config = dict(
    arch='dit',
    model='text-conditioned image diffusion model',
    dataset='drawings of small networks of dots and links',
    train_examples=97500,
    image_size=32,
    horizontal_flip=True,
    conditioning='text',
    objective='v',
    cond_dim=128,
    tokenizer='word',
    vocab_size=54,
    text_encoder_width=192,
    text_encoder_layers=12,
    text_encoder_norm='rmsnorm',
    text_encoder_norm_position='pre',
    text_encoder_activation='geglu',
    text_encoder_mlp_ratio=4,
    text_encoder_head_dim=32,
    text_encoder_fused_qkv=True,
    text_encoder_bias='qkv',
    text_encoder_qk_norm=False,
    text_encoder_parallel_block=False,
    text_encoder_inner_norm=False,
    text_encoder_drop_path=0.1,
    text_encoder_positions='rope',
    cond_dropout=0.2,
    norm='layernorm',
    activation='gelu',
    mlp_ratio=2,
    head_dim=32,
    fused_qkv=False,
    qk_norm=False,
    inner_norm=False,
    moe='top_k',
    num_experts=32,
    moe_every=2,
    expert_mlp_ratio=0.25,
    experts_per_token=2,
    shared_expert=False,
    patch_size=[4, 4],
    layers=8,
    width=128,
    positions='relative_bias',
    residual_init='none',
    optimizer='soap',
    beta2=0.999,
    lr=0.0015,
    beta1=0.95,
    shampoo_beta=0.95,
    eps=1e-08,
    precondition_frequency=10,
    max_precond_dim=1024,
    one_sided=False,
    adamw_lr_other_params=0.00073,
    grad_clip=1.0,
    steps=6100,
    batch_size=384,
    epochs=24.0,
    lr_schedule='cosine',
    final_lr_fraction=0.05,
    warmup_steps=300,
    weight_decay=0.1,
    adamw_weight_decay_other_params=0,
)
Rows from block 2 of the denoiser of a small text-conditioned image diffusion model, named by matrix and row number. Rows with one number belong to one neuron. Each number is 128 + 24 x the weight over its row's rms, rounded and kept within 0 to 255. All counts start at 0. After the name is the row's rms in percent of the matrix's.
After each neuron's rows are labels from the 100 images, of 14848 (inputs lightly noised), where the neuron reaches its highest value: "top examples" is what is common among them. Only what is clearly more common there than usual is listed. The data: drawings of small networks of dots and links. In brackets: how many of the 100.
# fc1: MLP up (model.blocks.2.mlp.fc1.weight, 256x128), inputs 0-63
# fc2: MLP down (model.blocks.2.mlp.fc2.weight, 128x256, transposed), outputs 0-63

fc1.188 105 [156 124 128 100  94  73 116 105 119 103  91 105 119 126 124 122 125 141 130 131 113 130 133  79  66 126 137  94 158 174  97 136 161  83 125  85 101 112 133 108  97 139 110 120 104 122 161 149 119 130 167  86 151  85  85 144 145 131 130 157  64 133 130 163]
fc2.188 092 [141 105 102 118 109 127 137 125 138  80 156 115 141 122  92  99 113 127 139 155 121 151 155 142 174 180 149 111 129 159  86 116 130 123 138 160 125 156 151 144 146 144 104 119 139  96 122 130 139  91  92 147 109 121  72 112 105 137  72 132 180 112 107 147]
top examples: teal dots (97)

fc1.11 086 [140 146  96 134 125  99 136 131 123 117  59 116 107 149 148 112 121 147 101 112 141 135 145 126 174 112 135 129 110 139 114 120 151 125 144 122 183 171 166 108 111 137 148 119 118 116 155 148 131  99 110 166 140 117 144 182  97 139 117 154  87 130 175  80]
fc2.11 083 [146 131 146 119 118  95 157 121  88 120 100  98 106 108 141 140 105  92 142 124 119  93 115 147 123  98  89 121 171 114 122 114 160 135 141 122 114 134 139 166 174  99 124 143 117  97 131 110 132 146 102 116 137 101 139 138  70 153 110  63 139 128 167 144]
top examples: green dots (52)

fc1.48 141 [123  80 133 123 110 130 105 130 161 120 119 130 115 113 111 108 124 154  39 133 125 111 120 126 120 100 147 123 113 113 143 115 126 130 106 112 147  83 106 109  95  97  95 131  91 117 142 154 157 112 131 146 106 140  59 142 158 179 177 186 107  94 101  94]
fc2.48 111 [135 105 135 148  85 125 136 100 129 133 121 131 134 129 121 135 131 122  10  77 138 135 118 138 140 145 114 149 107 119 110 119 126 140 146 140 140 136 115  97 134 135 125 138 122 117 157 127 127 101 134 126 141 107  50 172 122 109 166 103 154 113  94 162]
top examples: complete (33)

fc1.226 077 [158 145 140 116 118 148  52 176 101 131  96 120 124  89  84  99  90 103  83 159 113 167 151 143 163 119 133 136 160 117 123 112 109 125 164  85 133 120 140 134 105 119 108 142 138 147 152 117 126 116 130 153 103  94 113 116 141 145 153 131 136 156 130 120]
fc2.226 098 [137 122 160 100 155  93  94 136 101 164 140 119 162 138 123 137 123 134 105  98 131 126 124 175 151 117 157 155 101 106  94 156 149  91 115 145 133 112 136 134  69 156  89 142 119 117 128 126 140 153 177 146 117 116 177 109 165 112 137 140 128 173 132 107]
top examples: black dots (47)

fc1.31 127 [106 122 128 114 100 140  97 114 154  78 173 116 143 154 121 137 133 117 100 114 134 112 178 145 104 125 163 163  99 164 144  67 124 138 159 136 119 100 107 107 134 129 151 129 125 125 168 136  98 129 128  82 148 122 158 149 110 137 134 121 161  85 101  95]
fc2.31 114 [ 67 175 128 125 114 133  95 136 148  90 134 139 169 137 136 162 133 137 111 119 141 138 122 157 124 141  90 149 174 184 142 156 132 146 130 109 150 148 126 137 123 134 106 132 118 122 141 119 135 129 112 157 127 122 146 106 137 106 152 135 116  74 127 126]
top examples: blue dots (82)

fc1.179 093 [139 158 122 133 151 149 130 112 140 148  90 124  72 124 120 163 118 144 146  90 143 114 106 133 137 101 119 118  95 136 144 118 128 138 163 154  86 113 145 150 101 129 141 139 124 165 128 142 121 105 128 111 124 142 154 164 100  77 113  86 169 118 130 118]
fc2.179 091 [118 134 105 128 115 141 176  96 144 172 114 117 115 133 143 142 105 153 169 135 107 126 217 135 115 122 140 145 150 135 113 147 174 104 152 132 159 153 131 148 110 108 193 130 127 140  80 130 128 135 126 112 153 139 163  83 133 175 156 134 101 135 169 109]
top examples: grey dots (33)

fc1.245 089 [ 98 125 143 141 148 115 142 106 104 136  94 116 155 162 142 151 115 123 115 136 149 130 106 113  98  91 162 129 164 125 136 115 179 100 132 115 138  91 128 143 168 153 121 160 132  93 183 176 125 125 138 106  97 151 135 127 146 109 109 108 126 122 121 130]
fc2.245 091 [ 99 101 119 112 141 131 123 135 120 111 112 128 189 151 163 160  87 164  99 148 113 114 124 127 131  81 146 117 179 134 129  73 144 157 114 130 155 150 134 129 126 123 168 145 123 157 167  99  90  93 155 165 100 178 150 137  98 104 106 133 134  87 139 146]
top examples: grey dots (40); teal dots (27)

fc1.193 097 [192 106 146  95 121 108 141 121 124 104 107 114 135 151 140 124 151 136 135 134 108 148 137 121  84 173 132 131 109 144 115 123 158 118 136 135 142 155 104 122 112 106 128 141 118 154 122 179  96 161 167 109 157  70 126 119 108 107 132 124 136  86 113 122]
fc2.193 099 [154 135 124 149 118 155 131  93 108  99 117 131 172 130  89 141 130 116 143 133 139 127 126 133 150 137 146 126 123 128 106 111 151 110 125 124 105 131 124 112 113 163 123 121 132 161 124 140 121  96  62  90 139  77 120 148 128 185 125 134 114 111 127 129]
top examples: green dots (54); teal dots (45)

fc1.232 107 [130 149 110 160 153 148 124 138 122 144  97 129 177 135 109  63 108 137 109 107 134 117 131 107 137 100 124 137 139 106 154 121 109 107 131 143 172 159 129  86 158 136 120 151 140  83 179 119 110 114 188  95 142 107 117 150 110 148 113 118 123 149 123 133]
fc2.232 109 [142 161  89 132 135  88 142  95 171 100 103 107  90 110 119 145 135 142  94 135 129 151  93 154 158 162 125 144 154  98 124 127  97 151 145  99 175 159 135 166 150 125  73 144 112  87 178 129 116 102 149 129 174 157  87 130 169 146 120 111 137 124  99 130]
top examples: white dots (71)

fc1.74 098 [138 115 116 131  72 131 135 145 179 119 144 108 120  67 142 145  97 111 113 148 118 115 193 146 109 157 104 111 136 127 123 143 143 102 142 110 121 151 125 121  95 101 119 136 121 128 155 134  75  79 110 161 107 101  94 138  88 116 101 119 145 114  97 143]
fc2.74 097 [100 107 150 140 132 107 129 106 223 129 125 126 117  92 150 133 123 125 110 165 108 141 154 134 108 147 113 115 126  87 155 150  91 134 164 131 141 119 123 119 120 157 102  97 130 191 116 142 124 189 109 134 143 118  91 123 166 101 138 147  71 129 164 109]
top examples: green dots (65); yellow dots (29)

fc1.178 097 [103 136 151 126 134 116 118 130 139 114 116 117 127 108 114 158 126 147 127 129 119 119 108 146 119 123  99 133 126 121 100 185 178 127 154  88 109 151 132 102  87 126 127 135 149 127 135 140 118 121 148 125 139 144 142 117  90 141 126 153 128 111  68  95]
fc2.178 096 [151 136 123 129 100  89 148  94 162 123 124 142 105 133 161 152 135  90  98 139 130 142 130 137 160 118 152 122  92 161 118  96 145 142 150  74 120  78 111 128  87 160 117 119 148 130 110  94 104 118  77 154 129 120 117 137 116  89 105 122 114 140 121 113]
top examples: yellow dots (29)

fc1.242 093 [154 165 142  96 133 152 120 149 151 127 133 131 106 124 135  97 118 161 122 135  92 135 181 126 139 113 177 101 122  93 111  81 131 134 135 133 115 107 145 145 107 141 113 105 113  84 124 167 125 137 113 136 100 122 136 145  98 132 124 156 102 154 112 150]
fc2.242 095 [125 171 140 162 131 127 118 103 101 149 123 104 117 127 139 128 141 164 105 116 123 149 113  75 145 158 149 136  92 117 142 201 114 149 142 119 145 110 112 100  99 166 152 131 131 135  92 142 107 134 148 123  88 117 127 115 138  89 123  90 144 113 142 120]
top examples: green dots (52)

fc1.170 106 [135 130 137 104 126 110 148 120 127 123 152 136  99 165 137 109 132 130 135 128 187 118 136 138  88 172 142  96  98 171 128 120 133 129 122 131 147 191 121 131 143 105  90 159 109 127 149 127 124 133 139 123 165 121  98 112 117 127 141  98  67 142 103 126]
fc2.170 103 [123 127 110 144 156 135 164 124  78 165 112 121 129 107 124 107 167 131 151 122 110 134 130 127 153 104  94  89 143 190 150 115 139 100 120 142 109  85 149 153 103 146 137 136 126  98 139 136 128 152 133  93 137 145  85 144 100 148 126 141 170 111  62 132]
top examples: teal dots (61); green dots (39)

fc1.119 106 [131  91 158 175 143  93 110  85 153 132 143  95  95 128 124 146 132 146 138 132 164 128 148 152 151 166 125 159 120  91 169 125 142 138 116 132 152  74 110 136 145 122 144 175 159 154  71 115 110 130 121 123 137 118 125 125 143 109 157  64 143 134 133 143]
fc2.119 133 [118  78 165  90 120 128 126 120 133 113 120 177  87 160 127 107 148 114 111 127 104 154 135 132 141 121 131 127  88 150 143 158  99 120 120 137 164 117 118 101 153  49 125 196 146 107  90 149  86 133 122 122 153 131 156 111 177 109 172 144 139 113 138 105]
top examples: red dots (79)

fc1.117 115 [101 137 155 119 102 125 116 141 115 134 152  97 114 120 171 150 103 132 165 115 119 101  98 148 146 169 131  98  99 171 118 135 139 164 169 130 173  92 107 117 131 151 106 142 129 147 116 128 136 116 109 130 128 160 135 127  87  95  82 113 111 174 158 112]
fc2.117 103 [118  96 119 146 155 131  97 140 160 121 108 114 134 162 164 129 125 125  95  84 160 141 132 119 152 138 113 123 116 168 118 145 128 148  98 112 170 161  79  88  95  89 113 123 107 116 136 129 214 131 131 127 156 119 130 128 119 149 148 137 153 159  94  96]
top examples: green dots (39); yellow dots (30)

fc1.155 079 [171 151 123 157 115 132 126  99 144 106  97 138 133 139  98 104 146 136 135 120  96 141 128 112 113 137 129 130 151 138 164 136 109 123 116 126 167 159 132 103 116 127 121 147 111 133 120 131  94 120 157 136 103  88 110 154 107 134 125 126 113 152 110 121]
fc2.155 085 [148 102 109  92 112  88 128 164 122 110 121 143 129 104 106 143 151  86 184 118 154 127 162 148 150 116 142  92 146  89 164 124 183  98 140 128 131 107 128 155 159 143 141 144 164 164  97  95 132 113 121  95 160 116 120 128 109 148 107 144 141 106 113 140]
top examples: red dots (77)

fc1.29 093 [120 170 151 102  85 143 150 113 111 130 159 112 121 111 174 145 114 130 113 157  96 147 134 168 141 136 152 136 132 143 113 132 175 139 176 110 158  63 164  95 121 175 153 137 133 137 138 124  71 124 128 127 119 139 177 141 103  95 131  96 150 138 139 100]
fc2.29 090 [133 115 118 129 120  93 126 196  99 193 131 110 157 100  93 135 165 102 124 144 140 149 127 124 116 174 120 136 108 156 117 119 121 137 122 131 114 153 146 140 144 115 123 151 118 129  98 127 186 131 136 152  98 138 145 176 101 128 118 147 109 164 161  95]
top examples: grey dots (29)

fc1.146 137 [108 111 121 127 155 144 111 138  44 126 123 106  94 124 125 136 121 186 121 164 127 115 120 112 124 122 173 122 156 183 151 134 124 129 145 155  90 140 153 170 103 166 120 133 142 120 115 125 118 119 118 151 119 116 126 148 112 123 119  67 123 124 140  81]
fc2.146 144 [126 121 121 127 119 120 109 130  77 118 147 145 127 114  96 108 135 151 131 131 121 118 152  93 102 124 115 108 119 134 138 144 121 143  97 103 139 101 129 172 118 140 143 160 134 135 166 132 160 119  98 146 150  78  76 130 128 144 108 146 142 184 133 171]
top examples: grey dots (31)

fc1.51 093 [105 139 144 131 109 126 118 104 170 138 125 118 145 125 173 103 106 107 108 123  98 135 128 107  98 158 165 132 148 174 113 144 122 139  94 114 109 158 110  86 124 109 123 109 159 117 126 202  99 125 134 168 118 156 165 131 105 152 141 144  92  99  97 156]
fc2.51 096 [ 66 115 156 135 102 110  96  87 117 130 138 128 111 131  92 131 120 138 114 128 123 153 152 145 136 117  94 126  97 161 127 151 120 118 157 118 117 125 116 128 144 148 152 151 168 169 118 177 117 124 101 105  92 146 108 129 135 150 129 126 205 121 135 154]
top examples: blue dots (41)

fc1.172 099 [ 97 151 135 120 149 120 149  87 131 138 114 116 146 158  94 151 134 112  95 154 120 139 156 103 125 144 143 134 141 125 126 115 147 131 178 102 143 149 186 127 144 119 109 123 134 157 152 139 122 102 143 177 126 107 146 105 142 170 108 113 146 135 102 118]
fc2.172 096 [171 131  87 126 114 121 136 115 124 105 107 146 137 126 137 156 148 126 102 156 113 161 122  90 132 147 153  79 172 143 116 128 107 128 120 134  83  75 156 166 182 169 148 142 111  81 148  79 152 136 145 132 133 120 114 123 173  86 115 152  94 114 109 149]
top examples: grey dots (29)

fc1.206 089 [147 163 137 138 126 176 142  90 116 146 140 138  83 136 126 141 139 132 112 136 119 124 143 100 154  78 155 138 150 105 145 102  93 118 101 149 109 101 173 113 111 101 117 115 134 113 126 140 129 125 114 119  97 115 113 132  91 128 123 100 112 106  90  78]
fc2.206 088 [164 171 141 121 115 118 147 105 134 137 121 155 116  98 127 159 126 122 115  90 158 141 110 155 140 135 146 159 131 110 140 159 143 118 119 172 134 158 194 143 132 180 116 158 173 183 169 133 105 135 159 149 127  99  97  99 133 131 137  93 138 117 118 186]
top examples: red dots (90)

fc1.35 095 [143 140 118 107 124 142 117 143 164  91 117 163  87 139 104 101 135 158 114 169 150 117 112  99 131 151 118 104 165 147 153 170 161 125 152 108 144 141 145 104 113 118 124 159 133 136 135 172 111  79 123 124  95 161 109 122  88 134 133 110 118 120 116  66]
fc2.35 093 [108 148 117 145 134 115 165  94 115 142 193 152 149 153 128 123 129 130 112 103 126 122  90 130 146 114 145 117  81 134 121 134 119 168 123  88  70 116 129 132  78 117 105 129 123 108  86 139 146 167 170 142  88 133 131 125 135 125 133 112 115 118 106 112]
top examples: green dots (97)

fc1.191 125 [ 97 106 162 125 137 111 105  88 120  97  96 141 128 135 122 127 114 114 144 134 103  87  80 108 142 128 151 124 136 108  98 135 127 124  88 136 139 106 103 148 132 160 126 130 109 116 114  89 148 107 152 145 154 142 112 103 151 106 148 125 174 125 133 161]
fc2.191 105 [125 115 104 157 107  85 145  87 154 134 117 102 114  96 103 150 145 118 141 125 109 145 171 132 120 144 127 124 175 125 122 134  81 140 174 121 103 123 133 154 149  84  98 103 146 134 132 140 161 143 133 140 113 130  35 146 146 120 120 119 133 125  94 141]
top examples: purple dots (62); complete (38)

fc1.99 131 [160 122 141 137 190 134 117 164 141 142 109 173 115 176 120  91 130  76 121 154 100  93 154 111  80 154 137 159 154  88 139 112  90 147 117 139  81 118 121 155 138 153 129 145 151 120 151 127  89 131 147 106 120 113 151 185 140 124 142 143 169 103 121 175]
fc2.99 124 [117  88 111 131  88 174 164 158  88 119 124 139 192 101 152 144  99 157 128 102 151 132 155  80  85 121 137 102 124 152 110 104 139 110 134 129 109  75 127 138 114 147 148  97  97 144 148 123 109 142 118 126 122 137 159 166 103 116 124 107 138 109 161 127]
top examples: black dots (26)

fc1.114 090 [163 149 107 122 127 126 145 159 100 112 169 166 143 119 146 167  98 108 120 105 142  92 104 128 109 139 152 129 145 116 152 113 155 121 117 143 159 153 125 131 105 110  70 121 135 142 145 146 137  46  91 121 169 121 127 203  95 146  83 104 147  98 148 140]
fc2.114 090 [139  88 152 115 146 114 139 169 131 117 155 167 137 134 138 150  98 108 133  72 113 133 156 139 142 115 112 120 100  74 155 129 158 112 144 130 138 111 116 132 118 129 165 115 141 155 119 120 101 211 149 117 156 129 141 123 136  84 145 131 104 119 139 120]
top examples: purple dots (56)

fc1.32 119 [ 89 134 119 155 127 133 138 133 123 128  80 164 150 144 115 115 145 108 110 101 121  99 103 161 156 135 143 124 138 122 151 140 129 132 162 119 159 125 113 128 116 113 131 115  73 125 125 120  93 134 149 123 116 133 104 166 150 141 157 134  98 122 145 132]
fc2.32 092 [155 148 114 122 149 173  88 140 139  98 128 140  94 104 104 141  92  97 210 138 124 133 111 113 133 123 171 115 143 130 117 121 138 101 149 120 115 111 130 133 129 116 145 143 210 119 112 160  93 128 117 145 129 112 158 112 138 133 122 177  94 137 132 148]
top examples: complete (44)

fc1.236 090 [134 134 126 109 113 137 156  52 128 164 160 140 108 140  94 136 125 170 141  98 131 134 194  87 153  97 132 106 158 137 152 110 124 138  93 122 140 117 162  91 121 128 116 135 128 120 129 130 173 117 143 130 119 119 118 141  91 111 148 104 131 127  73 144]
fc2.236 103 [139 125 152 164 156 160 124  78 136 106 104 138  93 168 131 131 104 160 165 134 142 147  85 130 133 146 142  90  94 159 134 184 143 121 115 159 127  89  84 160 150 136 119 143 144 143  88 103  87 139 124 144 107 142 115 144 194 130 147 117 103 105 138 131]
top examples: black dots (82)

fc1.53 082 [143 163 124 143  68 123 121 105 149 118 139  80 125  92 156 143 106 129 144 102 136 127 139 139 132 135 122 139 133 153 126 167 145  90 104 133 101 154 135 131  99  95 129 145 160 118 173 148 143 117  95 103 151 101  95  87 132 128 157 125 167 135 143 131]
fc2.53 084 [133 134 130  98 115  89  95 137 109 121 102 116 121 131  79 108  78 110 146 141 122 146 125 174 147  78 148 114  96 159 119 160 155 161 105 109 121 127 136 127 131 140  84 139 138 157 145 147 100 139 151 163 143 116 119 145 164 121  99 149  82 130 159 151]
top examples: white dots (30)

fc1.224 099 [153 149 115 149 107 118 131  88 154 111 122 152 142 154 145 117 132  49  77 128 110 115 152  85 118 131 134 119 145 111 112 116 114 107 128 150 128 109 119 107 174 131 130 155 111 136 113 117  92 116 150 110  82 119 112 135 113 126 132 150 113 140 146 169]
fc2.224 108 [117 130 161 137 117 176 130 145 118 161 130 146 138 160 207 125  93 132  67 116 124 127 157 166 121 115 143 156  63 147 121 150 147 153 111 150 110 109 106 134 103 139 172  93 141 109  99 183  84 143 112 157 129 120  95 126 137 128 134 105  87 173 121  98]
top examples: black dots (43)

fc1.182 113 [132 128 120 152 135 131 148 151 143  94 116 143 128 145 175 162 118 174 133 164 129 121 150 138 100 160 131 118 141  94 149 125 123 127 174 147  95 173 128 124 153 139 134 126 119 170 156 169 113 135 167 132 107 115 132 108 109 118  96 132 141 123 154 152]
fc2.182 108 [ 47  91 142  89 113 150 123 195 127 119 147 114 143 117 114 158 104 136 122 134 132 138 145 140 135 112 149 143 156 104 162 123 102 158 122 152 139 113 124 101 101 123 109 165  90 112 157 169 108 118  76 135 127  70 120 118 124 113 119 145 149 108 150 119]
top examples: complete (28)

fc1.183 099 [106 122 136 116 171 104 151 129 115 127 124 130 125  85 114 121  98 125 130 149 135  97 140 105 165 178  72 145 111 115 129 147 125 105 176 125 121 135 181  94 130 134 105 131 132 121 142 170 111 138 106 135 125 120 128 127  77  82  91 144  91  78  87 111]
fc2.183 090 [ 89 106 140 109 134 121 144 132 139 119 131 123 100 142 152 147 103 129  94  99 107 132 151 131 155 133 135 147  99 135 122 175  83 145 104 136 125 119 126 122 136 116  96  81  93  96 159 121 144 139 150  68 101 106 120 118 115 163 136  96 117  68 125 152]
top examples: white dots (78)

fc1.102 100 [111 156 163 146 112 116 105 135 120 119 179 101 134 139 101 134 146 138 111 125 106 156 163 128  98 152 115 122 151 122 130 145 163 104  97 118 135 113 123 162 146  90 147 116 137 121 140 110  65 150 122 143 134 113 112 131 125 151 142 110 127 130 163 140]
fc2.102 099 [135  81 101  73 128 145 101 180 152 146 125 129 155 135  90 114 138 118 185 166 148 121 125 145 101  75 127 147  42 130 149 116 153 128  73 111 128  91 153 137 133 104 142 124 147 124  87 125  89 129 114 123 119 110 180 112 124 131 147 124 128 160 167 122]
top examples: red dots (81)

fc1.58 108 [103 131 123 147 108 144 129 130 111 129 170 168 139 136 118 142 129 126 111 140 151 112 141  93 155 145 111  93 129 128  85 117 130 142 143 106 145  97 193 117 100 102 132 137 171 141 144 170 115 138 120 119  95 132 174 109  83 137 117 137 122 106 134 100]
fc2.58 106 [125 103 113  83 102 128 101 123 134 161 118 154 165 131  88 183 123 152 118 137 130 118  87 128 124 111 115 129  72 108 105 149  96 102 123 111 151 144 136 158 132 112 118 127 130 131 144 162 119 118 152 173 112 137 146  92 137 110 109 132 167 102 132 171]
top examples: teal dots (35)

fc1.239 119 [123  96 108  95 124 143 121  96 127 146 129 129 116 134 120 132 124 146 126 135  99 125 151 164 176 162 122 129 143  92 107 142 152 152 136 144 181 106 184  95 169 132 109 150 129 136 110 125 124 110 125 114 151 128 124  74 145 179 107 137 129 112  79 112]
fc2.239 077 [122 104 120 100 130 122 125 120 148 118 125 125 138  93 125 111 141 114 232 172 123 130 159 144 111 134 133 130 124 110 123 130 140 107 159 108 111 105 160 171 148 156 177 124 128 121 121 160  67 117 114 129 151 114 195 133 160 143 116 153 109 154 168 141]
top examples: complete (41)

fc1.185 141 [152 102 128 194 146 122 123  96 119 106  94 147 153 138 100 121 145 141 139 106 154 115 140 137 145 104 186 152 129 110 152 166  87 159 137 135 149 101 121 140  91 140  98 103 108 125 115  80  90 161 136 137 120 152 142 165 180 136  79 178 167 172 143 183]
fc2.185 124 [120 138 112 189 162  89  91  92 113 147 132 123 109 109 143 142 130 171 130 103 140 151 124 133 148 129 150 142 104 122 156 157 111 105 127 148 131 134 163 134 123 147 124 117 137 140 131 113 155 114 124 143 136  95  53 145 118 141  95 106 118 137  92 155]
top examples: red dots (100)

fc1.151 117 [136 107 124 122 104 132 134 150 133  85 107  68 113 149 115  91 120 137 111 131 187  81 132 119 154  71 103 103 133  80 119 121 149 118 116 109 142 138  88  85 145 109 156 119 146 126 134 169 111  99  89 172 105 122  80 156 131 129 127 114 143 117 141 126]
fc2.151 087 [131 134 123 110 152 128 138 103 139 127 141 147 110  89 123 147 107 122 255 148 136 123 139 118 115 130 121 101 101 131 125 117 115 107 129 114  80 122 151 173 143 120 148 142 118 161 105 105 136 115  94 137 137 136 175 156 135 131 108 139 121 109 147 133]
top examples: complete (30)

fc1.76 108 [115 118 123 148 178 144  88 129  69 132 127 112 127 145 140 104 145 134 119 115 162 118 103 156 122  42 154 144 145 120 100  87  94 132 150 145 108 115 147 155 107 136 128 134 123 127 127 142 131 108 131 132 123 117 145 111 119 138 147 113 143 115 178  93]
fc2.76 123 [129  98 160 102  96 143 139 146 222 131 118 115 104 140 159 147 133  88 124 110 124 119 126 148 134 167 143 119 155 114 125 119 120 136 127 144 105 159 131 108 123 126  97  97 155 135 103 113 141 141 133 134 109 149 139 122 111 136 119 135 125 108 115 118]
top examples: black dots (46)

fc1.98 118 [134 174 128 135 144 115 106 120 131 103 182 126  85 153 108 105 104 143 142 160 124 157 130 114 137 125 170 172 122 120 150 128 126 136 147 156 168 136 140 142 149 138 157 128 206 130 156 142  95  97 127 105 155 125 121 124 158 107 121 132 128 138 111 157]
fc2.98 115 [117 114 102 131 131 120 125 143 159 144 116 125 106 134 168  91  80 149 140 122 115 120  86  81 106 122  62 160 108 157 172 124 137 134 117 129 118 112 132 110 130 121 114 142 185 171 124 145 133 175 131 157 132 144 140 123 108 158 154 135 173 139 132  92]
top examples: teal dots (84)

fc1.135 105 [135 152 149 106 100 122 134 120 147  90 135 117 118  96 152 164 127 128 101 129 114 136 163 154 120 133 145 104 165 109 183 151 160 127 145  81 137 127 160 127  95 116 120 160 143 108 148  83 101 144 159 106 120 158 106 122 146 104 161 117 147 153 111 111]
fc2.135 097 [124 106 106 145 137 121 126 111 123 158 117 102 116 172 132 142  99 148 119 129 123 132 131 117 137 151 126 104 124  66 202 130 137 124 137 101 110 140 132  97 109 120 127 114 135 159 106  86 128 121 131 119 101 190 139  90 167 145 146 133 104 128 142 109]
top examples: yellow dots (72); green dots (25)

fc1.5 107 [134 123 123 189 177 129 121  83  74  93 123 113 127 109 127 115  95 100 138 112 134 111 168 136 133 140 100 135 169 121 124 127 139 114 124 142 152 124 124  89 141 105 145 153 103 129 126 115 170 131 115 136 141 156 112 112 112 144 109  98 130  96 111 122]
fc2.5 121 [116 129 104 159 100 127 129 173 142 168 149 136 152 119 127 148 142  96 132 137 107 134 130 129 134 149 156 136 133 135  87  80 108 156 133  95 150 175 143 139  96 120  93 114 132 103 141 143 145 132 154 134 109 167 104 111 120 130 112  89  96 153 108  93]
top examples: black dots (48)

fc1.45 097 [137 153 199 132 131 152 134 115 167 145 111 100 122 119 120 138 137 149 147 128 146 132 170 159 142 124 128 147 144 156 161 135 159 130 132 120 100 143 133 114  83  77  92 135 152 138 137  92 170 134 112 106 146 103 147 136 155 131 134 141 129  84  80 153]
fc2.45 090 [188 135  99  85 138 111 140 109 150 151 134 118 138 133 128 107 132 107 140  96 106 124 136 134 131  93 106 126 149 156 158 112 123 124 123 152 147 129 109 107 132 135 146 135 156  91 124 132 123 103 153 140  98 105 128 127 119  99 169 157 125 109 126 121]
top examples: complete (28)

fc1.60 101 [113 137 132 112 130  96 134  99 163 139 153  99 112 150 169 128 108 165 146 146 148 114 128 129 179 123 129 150 158 108 133 127 167 124  98 120 137  85 164 100 114 130 145 156 125 135 160 162 122 126 121 131  77 109 100 113 105  98 122 123 137 108 111  97]
fc2.60 099 [119 133 108 159 152 121 126  86  98 129 144 165 128 155 130 133  98 153 141 182 134 130 131 130 105 156 155 167 101 111 110 109 159 121 178 143 134 148 188 167 147 155 127 120 132 103 117 117  97 120 134 151 137  98  90 161 130 134 166 146 115 126 145 138]
top examples: green dots (75)

fc1.186 090 [118 123  99  93 110 124 117 106 105 112 126 131 160 121 163  86 153 103  42 143 106 131 126 120 149 125 139 139 156 132 132 138 131 102 115 113 144 150 115  94 138  96 133 140  95 119 137 101 130 115 136 147  98 114 108 139 100 206 119 136  97  89 147 131]
fc2.186 121 [156 168 137 146 144 109  99 152 142 133 161 138 121  72 136 166 104 147 114 125 116 151 155 124 149 100 125 127 150 112 145 119 132 176 119 175 169 157 134 151 103 120  91 146 167  90 167 114 113 112 133 152 129  90 108 141 103 151 124 126 141 143 146 149]
top examples: complete (34)